config.yaml
arch: "convnext"
model: "self-supervised image encoder"
dataset: "drawn small creatures on textured ground"
train_examples: 101725
image_size: 32
crop_scale_min: 0.3
horizontal_flip: true
translate: 0.06
color_jitter: 0.4
method: "moco_v3"
isotropic: false
norm: "layernorm"
hidden_act: "gelu"
mlp_ratio: 4
inner_norm: false
patch_size: [2, 2]
depths: [3, 6, 6]
widths: [48, 96, 192]
kernel_size: 7
projector_hidden: 1024
projector_out: 256
projector_hidden_layers: 1
temperature: 0.2
target_momentum: 0.996
init: "trunc_normal_002"
residual_init: "none"
optimizer: "soap"
beta2: 0.99
learning_rate: 0.0029
beta1: 0.95
shampoo_beta: 0.95
eps: 1e-08
precondition_frequency: 25
max_precond_dim: 1024
one_sided: true
adamw_lr_other_params: 0.0025
max_grad_norm: 1.0
adaptive_grad_clip: 0.05
max_steps: 11900
batch_size: 512
epochs: 59.9
lr_schedule: "cosine"
final_lr_fraction: 0
warmup_steps: 350
weight_decay: 0.03
adamw_weight_decay_other_params: 0
Rows from block 8, named by matrix and row number. Rows with one number belong to one neuron. Each number is 500 + 40 x the weight over its row's rms, rounded and kept within 0 to 999. All counts start at 0. Numbers have three digits each. After the name is the row's rms in percent of the matrix's.
# fc1: MLP up (model.blocks.8.mlp.fc1.weight, 384x96), inputs 0-95
# fc2: MLP down (model.blocks.8.mlp.fc2.weight, 96x384, transposed), outputs 0-95
fc1.63 127:554612548446578582465472472426503537551554540487466482529483433517453499544472463414425495542475510440461453536484473561438511524516495493475531577468490498484494486477495515507529508502470477528456445521511503483476515485475527506550503474512448451488470563550548490556587529483437497508
fc1.65 089:473501472439436464461518456518480461527463473495508477457570493513503493533427509498559493385482468486477455560457504494464528477442450478451528485503500463469459493520488473512561462494478499437509441480539485400423481489486481395494453484450453484455594519463452507460477477481477422488
fc1.66 115:531447560539521492459515458508503435526542522494450477461448492482514500498479503521413470517529551521485491499481524532522481439473492462519483488552515443577504566595478478445450452455495509438454535487543485491506493520547505469499381552554502423520484538477488451370507449523482501532
fc1.68 099:565511494603480451519542493516507470483538506478507519573542537471501422518517456464514464537480434510534508517547516508434417482434480505477554440472439482468581462502496551471448550479491512514441548431550493500516496498463545538493599519496485494473505479498457404521461492451428464484
fc1.71 097:524509517519514562510547485481519458517538490508499478517524506454548527518477513561471533505577423451495533473469509498404496476552564516453575481517559516474457523518541419468534515444539570499509496550473468464507484541492420483471529532528462549472529485346535503460515436440516496503
fc1.72 096:557557494512576477493511483528513512564548505494484546510470471458491524556492472454551466441514507528516549551519436644446476531513453521523541529518457495427520527536513524472548498462425522476538417494468485504526528485540545495542528508513463405496565513519513541494510576494413498524
fc1.73 049:480494436468492413450511493479507488533492531529560448548526487453486509489501446519465508452491474506468500547488505463448497458527479482518520553476514440497440543500484405502540524475496514499379578467519515409514519521434443514471482617471410478496483487482452452484507470490544462567
fc1.74 114:512524458462504491470574483458529487467474497467401499486537455489482490469469520524455435493521523467470486535498520487467434437474469460472491548451504493474500494536477513483556463541518424466450519431508467495493495409501572588552482491472432487461384525492500486497584510469451518597
fc1.75 054:496508396454522493486507546436505499486538503461489411528524511458499503505442541517453543476429478480470480541431488476463510495463499497452490512456533440474478515530493445488512525536514539474458498530530543392588501562438464432493432544478503459524511487545477507479493555471571476610
fc1.76 097:565503475502511534525525481524431580498490497526501512532545543488502466479542555433406454532560468425581461485548492482432474516580602477513473498522502495523549500494465434495531464464442486466442507519530490499542505544559513408500499501456484490553395489444490479489481464485526494498
fc1.77 074:477453508472458442468509436488464512496443445448525459464509495426490489519427486474527480430497477504446450498436496479446504442514399485554519465510446405481461494469494454485526483507474467466482495456501504420476509514506394450473429465438439473483525468502439469488460483458534441478
fc1.78 053:550485542547504418505496484498497552529480550521542511513547538490421516515561499548545434482541495524522525586553553469462457482582482532514517539523547478558531406477540511502488501487491439512497585462502464494459480485534550564497544572499429523460503432455547533538470470470455543467
fc1.80 119:585545463480553568477442549520418510448542551481502533513501537445477511509487436409357492539543448466588530522523502459472505522543587500540471499484478499528526544531454484513496506441513536493442539547491506504490553521491502493521512570441488514512492496517489503464551517549504447476
fc1.81 104:498507487480492498492449469465432455492533531453371445538455546507413466504428545454531501441525472521518481492461494520507563530496462482488459510525450444464541515532510474476459456482454505445562479487401501512450451493514547466474524383538461515469524464517528473492443502496438539480
fc1.82 087:480530521485494486500529484511464477486440449536542485503539491510524499482492503551558555373490474436483546519517536426493498567538525479495524516508559466434435549465477520472543504541437440436553473485545536502502487477508459552513444464498464490497541533522436510500480544414436395563
fc1.84 053:534481519502516495487473478509493464502444472502509463513539535522524476530464482551502494456493518524453489459469473515454472493464449486584538459492460504467489509500481496468496553509477468518471446494504491469425474458434551431491483431480525494518443499525477270494510427482470492443
fc1.85 146:452525494493418491545579505536501572574449492458473483494505486467557475478508523434491522494514527516483567570507440549443459492433490471501433450477567482532545504529494493498490482437492449513466567445510540531498515418537541466573468467478486472548564595526501533533490469490428517492
fc1.86 138:585486477554539540480425462535461456400479528448507485524507454461466522614516453429535507569509505459463460552529501488523526542513509479443487526522509430478392504528495519532559478463494485500528482458437475508501455516528487517490546474545495434517507537510499461487512492465383505505
fc1.87 124:536467480517515417526510497532480494540545463478407516466528476535416464515513488574533392446453487481509436517482525494504540421545492484557445495499483447516497521455496466506455538551528503476480398462439500502495543521516534439457431434518511507489518418508553468542528523487534505438
fc1.88 141:545511481489507508502520471476512475398484521492482458515572477483541462575562541518469465514499536447619501531529536466537485503490598493452508568520539521529382507485492512526566498472450451520593490419403528522448520487548495538481482481512504471493541504473524478486514521488465467474
fc1.89 112:528429415492490455466487488512509480465524540430430514462465468423489476494499439419418511435477563549562479510528481440468549443500491463474532573465554542520480492551426500535547513500543518519422482403522519467514511506527517446491522459480487460526553507459467465525515495549521499466
fc1.91 107:476433529536539479488474538537512471464475439434532489505517488442471512458558509580492476531508501512466518508512485482352439428534520514465509512528499444510493500555507548486522469423467449522537482471479476434478437501532529498440479467494436516440536443458509485464452455458419559463
fc1.93 105:523440523463494514518476474496485515535558537517431481477461502459428517542506564484498461500443521502489515500485497511499496515605423472554510508489428454418500470477450456491457490472525478475460429509430475500417481555516503465569484450485431433467515507544534564536436500422505496422
fc1.94 053:535544383516494523510495548496543478492527512412428459518508537529479493541372576566475536510442526474513475518477500497453482489451596494465504475468472512476523529535509494481520532527549576487485464522505488452444485534497490429517499406486512476530495487579489539511499575450463473509
fc1.96 061:507576520539498513483546506463523440472551544451499504477600536496545502503521534516497606565473523487480520537488478535465431527418464491439493495503448572420494444522451508463461508506556521515472474515521456502473513524494607487487535430514492452463452579507540527462545449515469491457
fc1.97 126:549495498553447553498564519542497497492531493437493507495469502464555465449489515543523567547452500478528468493457496459448497488494481481506491486526525513575475506494516495518563536482511458544480447473526553527603504485539521540515567469490489534648552502568464440457487411494430489438
fc1.99 068:539493502535476463473525492501474528489490524424522477433553480413398484485559540502553495442562495493442480491488508482433490455467425509515529492557475465490440493488496444489513474481474468442498545515493451464454475513501507494459492454479408502446590452489497430465465397449512536449
fc1.100 046:472511487441574481510480514514471524515535537483536499598495517493505498528604544521477485513481495541514487571484526487549507549513475512512496525480559397518522511464494499506469449502492494511471588491448486459563457435429556512497497625499465487528496473493541597496478610521537503512
fc1.101 046:474476414528514466513492492514495489513463504421519486481531540447462480533452437554490476463535498531483511492472479502400449483439478503635549493531434470514486495520473511498484511516477456445499541504503521444487470473454578504487494511483515485483504467545482344476484410487448502452
fc1.102 127:507486495469594507499472463510477521479458508458428511452423475535535494524513533359449501490541470529499439556516479494510477506496489503522448478523602518533451503513468501541518450599461487503508493483436438498469423501563475521514502493531490499552485539544468395488522546490492494568
fc1.103 124:576493539525490482532497478557549496558455489495492487474447598504498481525475483453531491507436458453488505542560479491449472479452472477528465452429524499553502446473473521516503553496492434582472485443452491500516551501405522567539542474573504456558529515522509378456506494526529534467
fc1.104 026:523499456470502489450487477509443485460501495498504436400558494532515510487430542504506503466555489478437523510460476493451516440472435492502465526488437450473518491459491497471519507471490513413477551487495450357473421445550385532496504507439484489476481464471502431497439509456483478503
fc1.105 140:586535517531505528505482498533499517519446422439510455485520500491546466517503562494453525568503476516527440518453486510446502479547528511446409556490538508522480576480498489508510399488491486447541468453395472509511508547547530522489526511546494494512515520529477371463523438469527576536
fc1.106 120:481523559497511444574500559512418482503414473631473450530486475500494469587539451500494477480472509504500498589518540512531516555453504489554543486491549464484500451484408422494537468537485440522471518479412510516535535552479465501519508512505471563522498510486524486445542522465483446465
fc1.108 048:511527372561509481493480518471500500495500528431507450563557529489385504473449534537461507495488499468500498542464480481377466479431523511460491543508487512493504461510483478477488448481503421422440482528508488434463468512429527485490504502456439481471487451534530406497470469471452519499
fc1.109 049:500517667481504479477514473518468506471510541500497540439549487483475494477605559491530488487502508536478509532499507488558493504511408488467503490533459489474469463467486484466457471515486487457527451447432455622451439412480528478466502413501428485508507511535512546513510499497468507458
fc1.111 091:465500503530472540458468466449510433448459481441416434524555519425472478511506540439502509456468486477475458475471477482545491565466459475460518487480474445425426462511468450476470519500501432439529463451494451496491464519464462480482487411503395446493530488488444448495496478435467508440
fc1.112 030:501502411503445455478517464456490468449457475468483453405503480468452488477403486498532450468500512477469479530471481512446486431437491479459469517536470510476466494543469488478474503516457505398477508465546440425548507495517459553480529457458481464460484474471443574484443409478431491443
fc1.116 058:521477524465505559475483488477506497471449476486483477516508432519572466482653478551458470451523494519481483452454508524513473506471460502553463473468453475500484482484479527482510514510473465533477490498490406382484455492502591455501535468501500526501531506481501358472517443471450553461
fc1.117 121:518472431481494541524505491487445510484475410435524455584514469520540459497528561413528525520518454506503501509525523463470544501478550494380486555507504412480506552438547501545458471571490463423560456467424484506496549534516461527451506519509521531536505494480517419465516483458537474471
fc1.118 088:457468515496533513488475456534499515454453485494413489513518581502420516501429561438469523451419512552512480486442486485501482501623487466515451495474511452406513520416470503456522516517486526446482474486462474516484486506570468521522484467529404501461548551466428458475503438495500488475
fc1.120 119:472611534512513542540474477503464501483523487459515475468460569518508519554492462511595481503456405440462503535521454570466538538533455463542549467519449514481451503467578550545477474507469536491487485537473519479467546455449523476387480491508479437494523502479567531520581556499511521472
fc1.121 108:569497525568450574566463530474596505457504541534458511477554486482501470522542525442437591495520521538466522468498576497510532457510541433523490466521550534501563479476468551411533572498474555546497482526547421526475536486450502521413481550473512518494513432515514503496522494515535511476
fc1.123 146:537523477478460532496563559523484509523521521534401587451489598456469522499502452466473528476533441488510528498521512531514473542534517475511497516510471486459534523543492479494510493552501652478513533462492507491472433473507542461518420486494519481505561429437509445493420442442448536517
fc1.124 149:587498453589532583431515389454514459458461534436494538498540492506513495549573554540445507560501519489515483538563465494525449476537553500490528534532555539518446525422530516544506490508485471531561516489470479570470463528506490453447544496472524449515547531543525526498514444541516472480
fc1.125 077:531462439522477458472470456525515513462477493424388492513457516480397495496528504488453501459478495566492425491441474487536473501598490473537488453465479464433465500457438506465504469540503488428490521394475468495500471445523544510536458451500410454503530527506440532490520460478466503458
fc1.126 105:415461507454480451505505520537416430437506497481532500499427555506415539510494561473515452458490540462476485483499484501462454472505462449475400447527559477480496419479443493507508513533523443466532455519466512445501494429493416405529499506466541464497434491488499502504449551500505461462
fc1.127 133:587481537488506473501501484504569486424500495447521525481524516489511522482571411540472501465539385498443567520564508402443506509516484486469513487483539499466491501497462525447476458591509516441506490477572472491492470478532462431517448488487443416563537537474471491503464505504501552438
fc1.128 113:596512517483493449503539441458469508466519450522503483558607485518462503545531451483535550545522520562462439481410498492461506493539467488482482515525446441515445507510481441473476489489554450453483441474494538457519619555519566472486541461514523512465537417489532540474519512514567486518
fc1.129 051:557535506517497410477536467503493514526508529462501503477549592488480490553368535595560525485488519553471495554476516492440488463516482504450511494526520574488506469502514463472467525538492520541479499507491431395425494451521523465466518501495478505441502486534517613483471522516477445438
fc1.130 105:520519498392489550545606489379424525533523547500504503552491564529438477483502565515496545461502477508463456547444511517497511486511479446447497503503502534507542512473486559519546471520521478471499509530512476526498529496490500514541513496522476613540472437528585471479547492495434457586
fc1.131 117:537482538485543491482474492463543524401517475404473475575504373466505489496498466485424527564487520467518506579493495473449490529466513463484522514424494548502536532540477497487538503535534463549494516423473496495536540502509536546537494579476486464472450560534482509501511565497401439471
fc1.132 117:510511481485420405518503451490479491458549467508485414546508471548502493559527506499486564455511446530493495495520558515527505536493520468538547496477556579626490487531487546456548499517465581507427554483545518528453487547552427492527479490524514522528532424531504502536485504532585543527
fc1.133 128:463463595521554467486500470467489493474570530568534471538539465530481516570503481441459468487494542497528449554513443548502529603485512455466527531558492491530479434460481477510404523516542485509522520428434548453436442514557571472503505470518543488522566454535507557476469484484474531508
fc1.134 132:600514534500514472502436418463476452457494483497476409507510513459512482504564471465490505471488446501513473529467459465488460461531595488529464520529501422526493525474435526472493484394532513450517381537478548449537567501532540458509467435536481496458536514481536502492551467473538527526
fc1.135 050:516544538535486503463519501507536474453509554471428498413544494547548481471526522537522485543498541498532513538507510497485450495437527501453496423516414540489501457542471520456484495509518468505495432461504448472404415544519533473483521368498453508471543515507511571478515439483397521478
fc1.136 102:471524430407509469554475419519494523512455482434442482530471579447497514505493499503509510460505484463483523550458517426518494543567522478506552512503498454468532579476448513463532484547490453435572493481555527456497536442492490529524444421483462533526507507554470530442445551451413514479
fc1.137 122:526499482559532554496533572516484518475534520504424536539439509482472498505531424448398462537501460505563482541476550526423508542509519466521416525519424542466555543538478409489553505569521511495477538544458516518423481500486512447531507511467501546519503485494426502504448492492416485451
fc1.138 033:486498518513456467457496482515480476492452487459536542430486507495450483517455502483539486457537536540494475526463471539460467434453458487593533503530483492483494515482460507474473496532456427418493534462491416587404473376471566481477513473466461490478502503504481442494493485497418499397
fc1.139 064:464465554529464474489482465439481497548474538473547462538566463494471499495582451488538474451533462464440509522490491504387497418503456498607499538525452453520481462485480489486502493503514399492461508518513454404485518527479459475455522580473469508496477488493515398486490472437448496507
fc1.140 155:582487434436480483512469426506529501582490503443412514489451533480514498490488451472412508425546466535476559539499514514524557495572518455508511535521445545462537534523496514435482455534524455438481521476547470498529455475487531466581486524517537478507491481479480484474413483465502559407
fc1.141 131:483450531487487530497565400507522464576547512468504477457522520549561515559531473491453471504498409517545503489466447468410491469560481439518525494460462549494475485480485561496423551568549511522505439496480520536507487545478503401488480518582489504470442434461510524510441476500529537461
fc1.143 034:535472587470491509447461472479473493513458497454488511495505464517420483490564505475504495460449531493462498495474473502489482466508505496463474449496443484505478445499477500460505481519451460506533392491482422316393479510499535436495479395472479487495500508489468442510503531470471511507
fc1.144 129:560551546516546523490468436421486433539514508469479484519555479548487452427467404514472530485503512485535518521499466557500576595460441443463518508471465519458529496596476528520479495506547426471473481480479477469444433547490444475522487523501538499505421532575522477488471523443515516471
fc1.145 117:482489561500495566431512543416452461509506528535532449473526452488452481490570624603460457498463520474493484477507523487467486427555513485491487539522468493470432553455470486514531473459513391484488516523435470536431469491513541482479493520494471497530435463534532505484550462473462487440
fc1.146 122:562470460506468439511562508529536556501498507517470531511468500566468457513447540400509492575551517496503503514502478481580493495505518504584526431502534521550474509498575571516481500557521573517450536457487481519513483560384473511480543531509463537566429537421501443519520483535492502505
fc2.63 133:478471544479443454527496469476449462529465462490517523513539594467465494492490502482470511491504481499472523510528427412480426471447554493514536518508544411514541488472439442501464516462415538487482490573508456432556520529408508473479440522640524504508488488484497525499506502450481482448
fc2.65 090:441492519543502501499497486525467501542537549541552481523504527499461486505548462435519522483420588519503491447448572525504480506501458422514477581465473462522522473480492509470511549550552494468481504541535489533452484517459505463517546491695483534451485433454519542478511483482541492487
fc2.66 110:457494481470377516597474530512478481425455492574558497519470462547491543546515492487452503570426508539565551482551473492482513422469510427456472445491507538553525422508509470441528525493545504471507471521551497521440539543481530505536485519439545527551485489505475501519503523415486521485
fc2.68 106:439519553518523516488529505505508481567499498522482514513511474538480476494443481386503480405517572518415513513487572489467455481496432436467443476482518537448480423526500484488541506565556469549475479544470544515498512497383435514526551528529542511454483525514488443419477498449532495485
fc2.71 111:510534512527477512516541520544513502496458537558549548548469484481552482476530451548461545409490563523437466502442509501445552514444500494564522504521514512501489626510503445470495524452531485501495538511544450532535473599441542412449597515517520516481452519458522462464524505474557511523
fc2.72 111:411517507463502506478506518480495523500495542452521479461468577477455437449460462484484530425490551572561526537496547464475474480518530438513441465455490454560531539566451486505432545450521517477510485547470478493481506494441474441484535528615576539493445548466551529479503543440529474524
fc2.73 064:487467487477490487467434488488515524482453471484534536492482493459525426429456498538452482462497527499450472444435538493446524495430483475516517452473485502521476486506436527513457597485479474522577509456475415494514439522470469401458538444569468460450499555487435423450515485467545480569
fc2.74 108:521549480483500501445466504526497499509482417511483511511480492513497498527489564528498494469513473497562514508482454516514455496448486474495475524510516526510516446521487549510524452494564473536512450467495505527589493504448493474525469484771504500475463544484489496504514474541494516495
fc2.75 061:510510426478519530439493464506546533486483466536473508504493482453497471446529469425484494507568492484433485389440542446466508514469514487508488480458484486533507414507506547525446572521529493528529462460472454543460411434531530404531563505558472458443444522525443490506502481462492570519
fc2.76 119:503512517492503510545495524522508468496540499477532487536474476459531513510509479536515474434487522502519493490475468507514470512509493366495471443537528523512491444475476492508477498480463511494484427511516495537500500478418477487499484487773474498495485502527463506543476519495474495493
fc2.77 068:487432535518538469470469453473523504492473498507522534562494468451461501517528514468513520446450552536518499427449543510501515474463499463463452511477584484511486608533455501474491545591486483485510536558503508494517507431437543451480529482667501528513479477455422472476524520506497454534
fc2.78 069:477471523471485490508497564454492526498546536419494543482535541506527510455392449526524474468499493521527504567519435497465515482544537452474552520543474488471478521516485491486480493475463433555566500488500494456466497521341427410449509453566518489524542537481518431482530494485517464553
fc2.80 109:481448523491532486527507515506459443516522472488504498496497475497516508482452471520507476410510524516512470516485495485492458478510488357514475447523527522542513478497507492507488473456465514493493427521517479522476523504413452424508511494740472463499484487495452477521472502478484515514
fc2.81 097:452489496480497509483490507475509466448451472507518515468453499501474483507514446491480463484475459516519522489466473469465505499500514454508424470547503468436524460486494464490477518453426477474482504503569488515450520497397494459501478485764474495490496474494492463497502514494514488504
fc2.82 093:456481472544464464522507492474449490515542506505504490517467507503468436471479436486476471482475539568501456509495520480490506557499482419536489521460485440497443513406424512467427537516510488437489509487499452532478449480434493426492516453696477492504448448465502491502533460505490496500
fc2.84 064:490474545499464496465517490473537490513512510514527481487523507490468488525439505519512491493464555509585478552511531494490526525505465480480525401515478526474496324461449487512583501522489472554453567467489414500479486508453494496478549502574466543478484459484470385583521504453496466459
fc2.85 123:483483552553565471503533522519542559544512552509497494466427482547506515567522575461536514467437468495479466458453546544510521479488500449558494514464487523529455413488575567502482509465508449473487453460536525497500522423495516436510541494611531507519534451508406515511430509485521494577
fc2.86 127:503555508479520518477489487509515498511441462499508553527478506512494507500450474443480530505510474446587533487513337477484458485495570441501455476464536471527507511479516457512494521479477508545438530525527491512506522510459572451494496566662484494430470450529506449538446480512547482535
fc2.87 114:443484511474456498485532448503551496468466581512524517492541445499453510497498428498484523477468476496433504438448553495441506475459497494463500450476478474468509410478479508481525492489447452480488492482529505484495539475414487485522501503711453510469495489519495478501494555440461475564
fc2.88 142:485524491501467538508501454480516520533463460552526505544419538511489460527502481481447509456502554508511493503488393480451518455483523439516506438470532535521507471530514483548438460498462452518460487476590512501513488456466502470489511531719460515476480486522466461504491463539519471527
fc2.89 120:469480475454560512486485467498486441415416464500541490562519445443516461472491480468499508522523476533550512435491403481479478498512500523509413504435490451518531570487484518519468515554499445521517471490502473502502436487468521439507535495694510517458483520498510486480533517504523516548
fc2.91 116:499459555469472445488503491461507486534519485489572529458468499525493500442436453536492518432416559521497526529483488487491454474501504437475484485542437443512525635528444461443502527396453468511489440534484492463491520463416452510438506485556526507521424478478503537450514514463532451488
fc2.93 110:455445497491479518485526430479528574525421576522502490488546461464544522502511491536475434554494476459517506552479583501512499478454534540499552491438483461467482469492434449514492474464432459470507409499472504489498508493412476449518523515657475487523514491488479471538453567490533470517
fc2.94 066:449538432512496533404606513480556484524500473508483481462548465472484479479582465438487470487548466511456501509539564470474496489540458509488512477555495502463501358478554505492499494529538482460457473487496524504437486452437578456558525514572495504489514456523501549539493449463437543500
fc2.96 086:498584461496466531539477569553491443547488426504475504508481529533530501460473502478491479443554462501534459546509489451476477515474500471489465447523412579467520350483561492485496508464533511598455520472481475538479515532461504547471589540575504458510514498510561493521474465472505520532
fc2.97 132:507431477466549524477438504506526515516487557506528494553492456511520505460501499499492471386464450494498491401477440526458491501546506537494451378522498511516451466482523537487440481539508480480510459529451490495497465491470548457526504507694501528458536478499487532520513517542480485519
fc2.99 074:467484495541481476533517535537484512456472482487570522490445493514493516513510407501500486470440504488552500489450552466479537531505523476509449484547473522471541609519512458476499546499518455567519614539546463466487541535453513546448514501682500529496476480458499478500496477471566479511
fc2.100 057:497491476423560520497439519443469556522488492424446555463477530464494465489441536472481519520520460481471558482506474423481472463453517468473501507476493444471499488505483519509435502454488512502577507465427499497459396382500467426473531515495485413530510584537436501529500489498503567479
fc2.101 057:477441456473441474401499537460517502499471490486564499438451510503475434508477483532488481524441515467522489555514511476479509537495465493452522389541431488430519410524460526490528510541456444499498562455474428446453477455491525522506536494603493517457463524495487444513482525420558481481
fc2.102 130:510548457465577492482426492546445506442550472527473524540481518524513447521441584402492491561549441524537569527497345514503484513533525508483477527470504475531500427503494507542498475577498557492541531509501533504489497532555550523561525498477493520433484532524479488521504510541539565518
fc2.103 100:441497519519556436472499545484501532489555458442486476515487556528488477464464544462555469433519545486472487484511579510440512472438446442499501439503513508405507389508541507528458474492611488463491490499458519477513459465526522485529469536441475522465492480505436426456529481429503426480
fc2.104 038:429423463466439482394511528471511522506518496433543498533494478464492522478539464435503462460497465483478511425519521499436495475507505469459450517473452485518474423413466464491415495511482476559444508506491424481406512513514500435472487495506472476493505461458463396483477444433520523524
fc2.105 134:483556439519531497544513521510454493516552448551488509526443555601517462519493533529446545466506561532525524481479423503458467510576531482513449476445478501494500569562506488517449519461510476510496542451516479503462509510615510487510519506339479492526464498474471452484459542556476503518
fc2.106 103:456512577557556474530552549468526477514517516442472513507501495485482454481463507429512540438459543502488467490513485525521517524442482378469554486440487471414491419482512497498474493474517456487525453509528500503515509444470523474532546538678483474504571502476439490505473492484479490507
fc2.108 060:479494470476452541428531563479504512509500481445532520429490511486516464478515466481490455504494458468515492558497497424447498519544525509496492484554428531458552307513548517509507540505491496553536530450489545490438469535442524453495515524559504462501531525534554427519483444442507503532
fc2.109 062:465496531464511482680476507520465457458508473452483519494487520515487568482408494503517494436543458517551505493482472478537452479463503449497403510518469524488478449441493462436448465473544505568474497540466522533508535500449412460410539491551497464549523484463504482516501495515496520495
fc2.111 076:512494524519509530485544454460487478469524480503428513463444483469532465472514480441518514542528502489525476489437517463530517515498490453495412455507497554390481490473493439478548487516503515488460525528556506551444491508428509523486547514716521468519490483522555472514451487506520487500
fc2.112 039:419491436537411497510521540525459524463454502439547482519445461493511517430518450476493461522460491448497462465489533524462518535507484455529472484490433516481538632520522474499505515511502444495452497531560418522501612555508472563506476514573460506468491479457525523467465503455572476534
fc2.116 073:498509517508502452482531499494501500512521517508483447432514508511506489490381480546497532520493525500593483487488514544484532467504461437498453436476431483491463607441487509505498452394470488491483601480471410455530517476478468495490432536551492567476450463490435470537474466424512474464
fc2.117 122:454473406547527486505558543462428502518602525516479507482433525585485470522480514453469521529502578496563483471454423476471512525569499432531503550482510454440489512545473488466430525536501489471486591494549483481469471501500504443447547492415455476515528477484450521507523474568498495476
fc2.118 088:523543529527569515507562474501427489528562440531469528511495523516502466520532486421488518509454501544471484486466482417512474495471474463493482559404536465431490503515477459519508489565508497505469544560543454502444520520458501488497507504666481536548491468435458457491493541570513456552
fc2.120 118:475428511513460493477516508461452554542515423546505503495504448500495535478463519542421504460474592490561532571522522413492478521575447456505488486468487488508535510495516463567454449513503543507485460628521471465500454479407477432514482485580484534498481513484486443539495510512514574501
fc2.121 129:511448546458509448492495565508487439468459498503516513551470533434473532513577495432480429422475489530505545515521577448524447514455480410499458481528535478565509516542532425445516565476533474490458475527489506491469510518484508509508489552584508509479466470493362466496509544449519495547
fc2.123 115:486482512529530471531462502483568483486489490498522566541508482468487536470511514535560487475536495483485508520490529446549464491576477421493516462503530501534480558471467545513471483490483544528519381493501511477535457453475478462515532501705448451519496488452448464516499509579454472494
fc2.124 107:436495533549519468504509468476497493558481483468510553462447492531531543503460499449506525431522599500547519504526470492539524492468511402513473421510487500461504514504522547509469450490529473521454433517537453492499511517437538491508535526699497513513540469511483438468466498564522491515
fc2.125 082:476549440502529516516532511487455501477503387517507507466478524499524469506491483471472480487497483553510499537490530451464484503506485457475468461481485485427500456554475508519494522525484458472508606526549488495471551474445488490492500461742491504509520492465467502506452510510528497555
fc2.126 116:545439552431561471501490488475479521487498549461478508513546517468451488508433534427480472533475462459472499494585444493534458449488447519519497528489566456480513470482536545575541495566386568503492441505495493516483474444432556475574513462560531476517522509514410523491512469470444526507
fc2.127 149:494458447541514459462534471476472516465419447518471559487499552480491467549532550464482474514486505489487525526514637514521530476522499492443501497488477482473444472512448501500499472511523506525480488436536462542456540457501489427495459479704517472491528519489498499513453485559514461469
fc2.128 112:511566457490492531474482557475548476504425498514476492539437474516566500453503438477466546457535489526483406511428442492421502501541560476526409467479482543480534486545576526526536521490501535503463483497542467563482438509505482490469569495570465533495546453506478428489461517480496531605
fc2.129 063:407567493526482536514520582509480465517471507498543528557499548500474525448539461485520523437460501527503481554507493500492501509510488477501533545568424503447528392543569478482522453523527499578467492488555464531483535543447446477473563527633496506501546489444547512530541488545535536521
fc2.130 098:496510514472478485517462524502478478468472484524531515511522502482490471516508494482470471453480504540481490510500470481461472508454497375512453517498535473539495432493469514501515458508472459491493481525557511504518499480404517411512513499761483522501511503466461455499509488515514488511
fc2.131 113:476484538474501478506470505494488476502507455506525508499474461488489463493478479489488503450469506471528495491484424488499496452476493433485460448527488502485508471505507497504500472482490492525485493505543518526506459498407495481517503492805506511499514494484455466509500494486468472503
fc2.132 128:504412489464485557522506550469446499515449473514534562464508506489439530545517486515495497459494532500546548555505581533489493465479487476450466422521463457502503491512469414510481548405515490508469492461510453521471526496494503528500542530696513525499452539447456484452492507513519522492
fc2.133 122:549479505469521477522473502456523474449544477413490479470514524511496516477506506509544494505543491452495455468477504519537469540538493484534458420463498493501495502431433489497443548482426439479479528489497449510515511527409507468486520479699396476460546501510481486445524478483511459502
fc2.134 107:491534485514478566491521516533474468411525468564509475472445485528555520517516418504507546491527488506500487461438425456463507503605532420508452513495547553585473527529561526522472542488505512540447479518504533485484421519460508534539497498620451585472512467535521460517504522540471505548
fc2.135 062:452545492501445486541583541592511443509530486516556479489576523546525550496456487505529443446551467503540506552548511541533474501550488457464445508568402551515494499416554510439514463478524496514432462525477526532513542570446486526510519522571489506506546440492551532520457484470491542527
fc2.136 110:449483463501458486475524525505453519445489482462513536497470515514465422469500453495484505489436485505474493511500545477465517504519504448524489478530492402463461474475463510466422502532490479488463523489572471529490523460410495461516507477739471499490509467467452516507518495489515504486
fc2.137 101:471501482428527467524461513495517441497536514520474506558467415502513489491446472540539509479537531490456492508484514465476495498523436384520473464510589541543464507447494540510490461433499554517447445483504479499473468468405464424509494452638465469503502485523411530489478476500453526531
fc2.138 046:428500514534429492584499561518469503492473496460624514493469495504453564563487490523520471504441505474579495564540547548551523558503487479459484517526472485463557410502516488482509514526508487564474548550550452521480574532473480597488505515580464516528519458456516462512474506493532509448
fc2.139 071:522449537482442473439484563491548481584495533514524491458487534501489519506452457543483529455489525521566458523478477543458509530520508500457504497507508515532454415510508543476464526506388486580549563471468478473507488520420484408461501466605530496501492555472528408500503479442521454552
fc2.140 161:533479506504480512484484459521523531471484514552502502476501530506492482539527522461522465526513453426513539495498638478535505464521467538458497510472443490480509500476471516508516484526518515538474449492528509493479534518457504448487495481769482474542512485503475493488495490518517490484
fc2.141 110:513467450489551470474519545514537482460528508518456478482436467507439528512523481502541479501473536477489470495453583501503519482502438474453441377506506483446529462491513525477502529441517429478526467498480527528501441468439565482482546550643403497467492493532517550462572520453496517466
fc2.143 040:544551553527550503519549506535526489524490475542521528472574545489519539536428493517498553494548514555579486502491534569536499473556519489477466533495542528548509351433550550507476529418506544531525570527526550524448485530502458487439507518575554534490463442495477502544526467516473488504
fc2.144 110:504503511487484472530469519493576492439489501479490518496489517502489525508507477536531530456515478440549505464488498503541468499492507429490444429512477479476552497477452482525493488407478470518442474472528519541529490554410465455488492488744470512464501497525512498485474507515460478485
fc2.145 122:487424550510467442522530471479520536572479534466509508424503521500481593483475528556451523543455459547490472520481595477554447507466537482517547482486493485503516524485450473490460504358427416460509514524480465435521550471454469533479478507568481468539515489537542444496501510514494437497
fc2.146 128:453520445527482447496479488494479551548523492506465555508508486521539484514478497440541506419496472493480541497517513493469497521470481509439510492455588484488509504509484444522503486603582526476556530566458506475522515560586467517505480484302499522524558515479474484434501491474494518498